A small spectrogram enhancement model, trained from scratch: 3.44M parameters, activation silu.
Rows from block 7 of a small spectrogram enhancement model, named by matrix and row number. Each number is 128 + 32 x the weight over its row's rms, rounded and kept within 0 to 255. All counts start at 0.
After each channel's rows are labels from the 100 clips, of 14976, where the channel reaches its highest value: "top examples" is what is common among them; "peak on" is the class under the peak. Only what is clearly more common there than usual is listed. The data: melodies that start on their tonic, played by one synthesised instrument.
# conv: 3x3 conv (model.mid.1.conv.weight, 192x192x3x3, each kernel summed), inputs 0-191

conv.71 [148  99 122  97 161 111 117 112 121 149 165  69 116 190 104 154  84 186 141 169 114 175  87 130 102 174 155 124 115 112 159  99 113  92 149 161  60  83 149 149  41  94 116 137 146  95  60 160 126 128 173  87 131 148 186 160 147 150 109 123  90 179 161 158 159  73 163 125  99 149 111 133 133 128 125 171 136 144 141 113 117 155  91 169 128  87 160 121 152 159 117 154 143 149 171 152 133 175 199 133 162 183 138 113  92 149 140 130  72 129 182 120 144  79 115 116 160 138 147 106 140 107 181 146 116 153 123  99  51 107  15 157 118 126  96 161 118 125 113 106 105 148 113 138 115 122 168 199 136 111 190  98  53 172 103  88 129 124 146 142 104 121 136 176 131 116  79 133 100 100  77 113  82 123 141  97  99 143 139  85 167 150 125 105  81 126 154 153 145 105 159 102]
top examples: thin (high-pass); rumble; pink noise
peak on: no note

conv.84 [132 122  81 125 101 112 131 108 149 146 214 135  86 213 140  99 101 147 111  99 131 202 100 115  92 127  91  96 157 104 152 125 115 127 137 126 127  71 165 100 123 184 125 161 108 182  59 128 159 121 177 134 138 115  36 137 154  89 115 119 120 141 138 144 144 147  72 116 124 190 125  92 165  72  99 146 153 136 160 136 160 112 106  86 134 115 145 122  98 156 123 159 150 138 146 131 125 113 122 130 106 155  89  98 191 134 148 115 186 149 164  99 166 139  83  87 166  88  94 159 105  57 134  92 120 100 148 135 220 167 163 196 146 191 144  67 130 121 117  98 118  84  62 142 125 123 103 151  86 114 129 181 151  72 106 149 154  74 121 113 160 147 108  82 155 141 155 108 108 150  86 156 184 105 143 149 148 128 125 148 133 141 130 130  73 156 145 147  98 124 122  68]
top examples: mains hum
peak on: no note

conv.48 [148 143 115  93  91 163 127 105 106 104  92 118 114 187 101 131 111 170 104 137  56 103 140  88 118 110 193 167  91 166 117 142 134 158 152 122  74 134  76 125 114 150 163 145 122 101 108 102  77 185 134 167 102 137 118  45 138 149 163 176 125  73 138 119  99 141 147 102 113 107 103 119 181 151  74  84 102 153 169 148 130  92 101 119 159 157  75 127 117 208  61 118  86 107 146  51 107 141 120 172 134 149 168  84 113 154 152 120 160 146  83 147  73 134 141 135 116 133 108 147 120  96 128 123  95 101 164 128 115 110 102 123 146 147 112 130 141 177 121 103 130 184 140 136  97 128 110 121 133  72 104  87 135 216 136 119  81 181 126 136 117 200 121  92 103 109 140 136 101 115 191 124 174  53 103  77 171 171  97 166 154  92 111 123  97 183 106 110  78 107 124  86]
top examples: flute-like; staccato
peak on: no note

conv.104 [ 92 122  98 114 102 154  98  97  81 149 164 128 139 174 127 114 105 143 131 134 135 151 130 130 139  98 107 110 138 114 160 137 129 152 188 177 127 129 170 160 121 114 114 188 147 117 216  94 134  95 114 126  58 134 116 155 105 113 152 132 198  30 109 166 142 142 111 120 117 168 135 155 129 119 162 115 183 151 104 112 168 169 141 113 126 156 144 160 122 232 153 132 100 136 112 122 138 196  75  29  68 109 172 152 161  93  91  93 113  87 133 140 112 142 126 132 113 119 119 196 122 109  98 110  89  96 129 112 124 125 128 127 132 170 121 137  88  74 164 155 115 128 163 157 125 107  83  87 111 122 227 130 114 108 146 106 132 138 154 142 165  97 117 103 162 134 107  70  66 130 152 123 120 160 103 158 173 127 114  88 136 160  99 130  95 132  28 145  69  99 152 130]
top examples: horn-like
peak on: no note

conv.161 [ 96 181  86 151 146 124 156 207 186  84 132 105 148 141  99 132  91 170 134 169 150 132  82 117 114 116 111 132 124 153 119  95  98 119 127 173 159  59 183 100 106 186 112 172 132 193  53 120 152 115 198 170 161 128 153 146  74 132  29 126 119 159 106 180 132 169 117 128 139 141  98 120 145 115  74 102 107 157 107 125 122  80 201  78 109 115 138  86 106 102 153 166 149 158 148 112 155 134  94  97  98 134  91 101  97 104 124 193 151 152 137 141 117  99  96 131 174 156 120 144 107 133 178 116 142  98 128 163 215 167  99 113 141  94 177 127 156 125 150  49 108  99 103 146 150 114 134 193  95 115 164 128 136 122  89 199 103 132 102 126 161  97 119 127 180 159  92 156 144 159  96 118 154 135  96 110 132 154 151 146 142 149 139 136  92 129 181 163 149 130 117 100]
top examples: mains hum
peak on: no note

conv.9 [136  90 122 119 223 128 140 126 139 170 152  91 120 134 105 132  88 179 112 112 112 173 106 132 106  89 156  99 155 126 149 179 150 149 119 103  70  81 170 213  83 149 101 203 109  97 112 141 154  86 143  71 183 142 176 106 128 180 120 119 108 157 117 186 111 125 127 101  66 189  93 142 103 152  70 135 167 150 129 168 190 124 115 198 109 149 150 142 129 128 123 185 111 125 120 111 120 101   0 168 162 103 121 128 171 138 117  94 101 159 130 101 161 195 108  98  95 131 140 118 136 139 151 116 146 113 128 107  68 117 121  82  78 109 127 123  81  99 190  92 104 132 131 132  75 170 145 130 129 110 145 133  91 151  73  86 132 144 116 119  80 191 159 138 130 102 125 128 117 125 104 123 112 107 101 130 146  85 143 119 149 113 112 102 104 145 116 132 149 120 189 130]
top examples: rumble
peak on: no note

conv.15 [110 139 149 121  57 141  77 105 138 101  88  85 119 142 101 154  91 175  98 136 132 138  91 100 172 116 139  66 111 100 134 173  98 137 160 122 125 116 127 148 108 131 120 183 134 128  73 156 117  78 100 136 193 103  82 140 179 168 112 126  77 155  96 137 133  99 170 118 167 135 118 105  77 110 170 170 108  98 126 117  93 116 161  76 143 163 166  99 129  71 158 101 190 120 148 163 119 151 167 164 146 179 170 172 133 104 142  93  42 138 175 138  95 161 139 155 131 119 142 139 153 204 100 110  88  76 155 105  59 109  64  92 133 145  84  63 168 144  85 168 109 118 128 145 110 123  60 133 104 157 200  91 138 136 130 137 158  95 103 123 136 177 125 156 116 158 151 170  79 136 131 143  74 154 178 118 121 118 126 119 101 138 121 149 145 121 153 129 107  54  77 139]
top examples: horn-like
peak on: no note

conv.41 [ 80  92 134 147 168 124 145 159 126 121  68 139  97 134 135 105 112 174  76 117  62 181 119 124 153 132 151  76 112  93 129 155 147 109 154 102 152 135 126 136 118 139 141 186 125 139 116 178 160 111 155 143 146 101 113 110 105 176  61 195 113 184 149 122 135  80 128 104  90 149  65 145 144  69 117 173 155 164 154 133  68 117 108  41 108 138 111 175 104 116 102 119  86 131 132  86 103 159 146 149 123 156 107 152 131 130 165 140 109  59 141 137 159 210 132 132 130 108 111 138 106 132 152 124 152 135 173 159  94  94  51 170 100 154 145 153 100 104 110 106  89 105 128  90  90  97 137 135 153 173 159 133  66 201 140 176  74 190 107 145 149  78 174 109 146  82 125 113 161 158 132  64 156  95 108 156 184 139 128 136 128 154 128 148 103 151 137 206 144 113 178 120]
top examples: rumble; thin (high-pass); white noise
peak on: no note

conv.73 [124 129  98 150 121 124 161 129 111 139  77 141 143 177 119 129 109  80 134 153 136 144 110 120 123 130 144 180 119  83  98 104  98 145  35 122 140  94 169  87 143 150 104 140 157 140  84 121 130 107 119 136 116 110 101  94  85 110  60  80 106 110 119 101 202 172 127 142 215 195 119 112 176 138 157  74 146 126 106 102 131 134 118 152 123 153 159  93  72 124 143 172 187 150 109 130 166  65 146 155 167 157 134 124 156 126 141 191 148 109 171 185 141  90 104 108 126 117 108  85 121 165 109 164  94 155 174 168 108 100  94 102 180  98 102 134 127 105 112  90 124 121  64 141 129 119  45  95 133 152 150  72 179 132 174 130 105  92 135 158 104 225  72 149 157  93  99 121 100 155  85 126  88 106 130  89 139 151 217 146 140 119 142 175 118 109 107  95 128 132 123 145]
top examples: rumble
peak on: no note

conv.191 [ 82 145 112  97 143 123 160 156 136  33 158 111 119 186 128 107 176 152 149 146  83 105 127  77 128 114 223 148 160 142  34 123 139 127 109 113 181 139 166 145 124 161 122 162 124 122 104  55 103 138  83 150 151 128 119 123 138 117 146 133  96 143 134 114  97 121 128  95 128 131  82 102 133 161 141 190  93 122 125 104 130 123 118 129 134 117  52  94 136 124 125 111  90 126 128 110  86  76 124 216  81  98 140 109 158 177 163 127 140 116 168  64 135 135  63 145  91 141  98 143  68 125 209 125 125 112  89  97 110 125  95 154 106 135 108 124 116 186 119 117 136 191  91 161 166 124 111 126 108  78 115  58 194 135 136 111 151 135 128 115  90 141 134 117 133 120 166 153 117 134 125 123 167  84 201 128 158 108 177 167 110  65 118 115 129 208 103  98 139 142  92 118]
top examples: pace: slow
peak on: no note

conv.47 [ 96 100 157  90 160 129 164 165 166  93 141 129 127 136 108  98 153  96 131 111 138 112 143 128 142 141 129 144 133  99 112 135 143  92 163 128  86  99  80 167 167 149 150  67 118 101 101  86 168 128 109 105  95  96  60 114 134 149 116 114  89 198 128  79  97 147 142 138 132 159 153  96  97 170 112 121 156  81 102 126 125 213 180 129 129 152 142 156 113  99 196 113 133 106 137 158 114 143 138  49 152  17  90 141 131  95 102 108  72 153  92 151 128 130 141 171  96 142 123  86 132 115 148 157 134 114 161  86 124 110 141 146 175 194 126  90 132  62 129 119 128 146 103 190 165  55 115 123  94 154 188 112 157 138 124  71 116 130 168 158 117 112 104 100 116 116  93 108 166 170 107 110  95 149 134 149 106 106 150 104 151 225 100 169 111  82 119 136 210 180 150 137]
top examples: marimba-like
peak on: no note

conv.163 [ 66  93 129 123 130 144 126 148 112  98 122  95 109 178 116 121 159 167  83 118 156 110 123 146 118 133  90 155 116  88 147  83 103 131 105  77 111 178 139 159  53 115 112 190  72  47 105 212  90 130 117 137 140 147 180 134 132 145  79 107 120 144 115  92 108 171 143 149 142 144 125 106 143 109 147 131 149 174 150  81  91 122 127 156  68  94 166  96 136 117 123 181 174 119 231 141 139 115 173 159  98 152 188 113 101 184 140 114 100 152 236 158 146 141 156 189 139 122 124 122 172 117 199 112  85 132 118 132  94 127 115 154 150 118 155 134 106  88  98 132 107  88 113 110  98 146 128 143 105 152 107 137 168 127 130 155 146  91  94 112 130 117  75 126 152 123 142 177 108  66 165 127  90 159  99 142 159 148  79 124  97 119 197 162 124 104 163 133 151  59  97 136]
top examples: marimba-like
peak on: no note

conv.40 [ 89  84 124 123 169 127 157 142 210  98 155  76 140 145 162 126 226 141 156 108 118  35  88 120 151  83 145 138 147 119 104 109 194 108 155 113 122 121 146  88 147 127 130 185 132  88 135 129 191 130 172 108 158 151 135 112  31 118 134 136  92 144 158 168 139 106 161 123 101 201 145 158 132 143  73 151 141 117 129 153  64 112  91  78 105 155 124 164 110  92 134 115 207 138 110 142 129 133  84 124  67 107 104 116 112 129 128 167 115 112  88 116  72 108 128  66  83 135  87 134 155 105 134  59  89 132 123 126 106  82  82 161 130 141 154 130  72 136 100 138  96 145 110 111 106 165 138 124 114 145 154 121 110 182  71 147 139 147 102  80 118 107  99 119  93 161 109  81  88 174 137 147  95 146 117 101  96 109 116 154 114  74 146 148 146 144  82 155  61  96 151 119]
top examples: thin (high-pass); pink noise
peak on: no note

conv.70 [144 150 105 108 173 115 117 115 131  50 150 147 137  98 149 114 164 134 147  48 111 189 152 106 180 139 167  84 119 129  79 116 114 138 121 117 178 109 113 119 144 116 151 156 194 149 111 116 105  88 165 135 129 105 140 109 123 117  96  91 182 175  96  92 115  88 116 103  51 145 145 120 101 110 119 163  80 177 148 197 139  72 151 157 147 102 116 124 112 137 105 160  77 107 123  92 132 172 141 135 159 183 146 135 125 148 170 120 158  63  90 108 125 138 133 104 170 159 163  96 152 151 174 131 136 153 166 167 132 131 129 100 160 129 153 164 109 120 132 158  65 119 154  96  84  72  95 100 122  92 173 161 128 120 148 127  57 149  82 109 141 180 153 160 129 106 125  91 118 127 108  96 111 163 131 164 174  73 195  91 175 123 197 161 107  93 122 134 238 104 142 134]
top examples: rumble
peak on: no note

conv.64 [109 132 118 148 126  89 122  92 118 200  78  95 135 141  57  77 131 158 140  85 172 103  63 142  94 114 141 152 125 173 162 124 124 142 110 143 111 175 142  49 139  47 127 182 120 153 156 176  80  78  93 125 125 136 142 125 123  99 132  96 140  62 129 122 105 136 106  69 106 111 105 107 145 110  97 232  78 115 132 149 145 106 140 169 138  72 127 116 143  48  88 113  95 130 104  72 108  96 101 184 147 174 127 148 177 138 126 124 142 161 155 106 140  97  25 130 112 117 134 172 114 134 109 108  92 160 132 125 157 158 142 107 136 127 124 154 115 156 126 132 107 156 127 169 129 158 113  98 127 119 123 136 149 117 102 181 104  92  81  48 203 178 139 111  77  89 178 167  93 114 151 151 152  86 122 112  91 106 151 124 136  92 105 119 145 166  82 125 133 120 133 130]
top examples: marimba-like
peak on: no note

conv.95 [119 175 165 118  81 111 109 149 119 129 142 168  74 196 191 133 178 166 127 132  98  96 159  91 169 106  97 118 112 100  86 148 133 131 151 110 184 110  85 134 128 126 132 155 101 111  87 126 138 140 173 167 115  95 136 111 178  99  60 165 113 116 135  46  94  93 108  71 100 147 108 100 116 131  82 136 124 122 142 129 133 120 106 121  83 143 176 110  74 154 189 189 179 110 142 110  77 129 140 166 141 116 103 118 156  48 144 114 226  93 137  83 158 116 122 139  85 140 112  56 139 122 126 154 122 122 111 106 152  95 140 113 134 131  95  93 147 105  74 108  71 116 184 104 142 131 144  55 134 177 116  90 100 124 231 105 139  82 129 102 114 113 109 115  87 137 158  96 138 150 130 112 126  89 129  78 161 162 114  82 136  93 103 100  85 132 152 125 143 105  80 118]
top examples: bowed string-like; saw pad
peak on: F3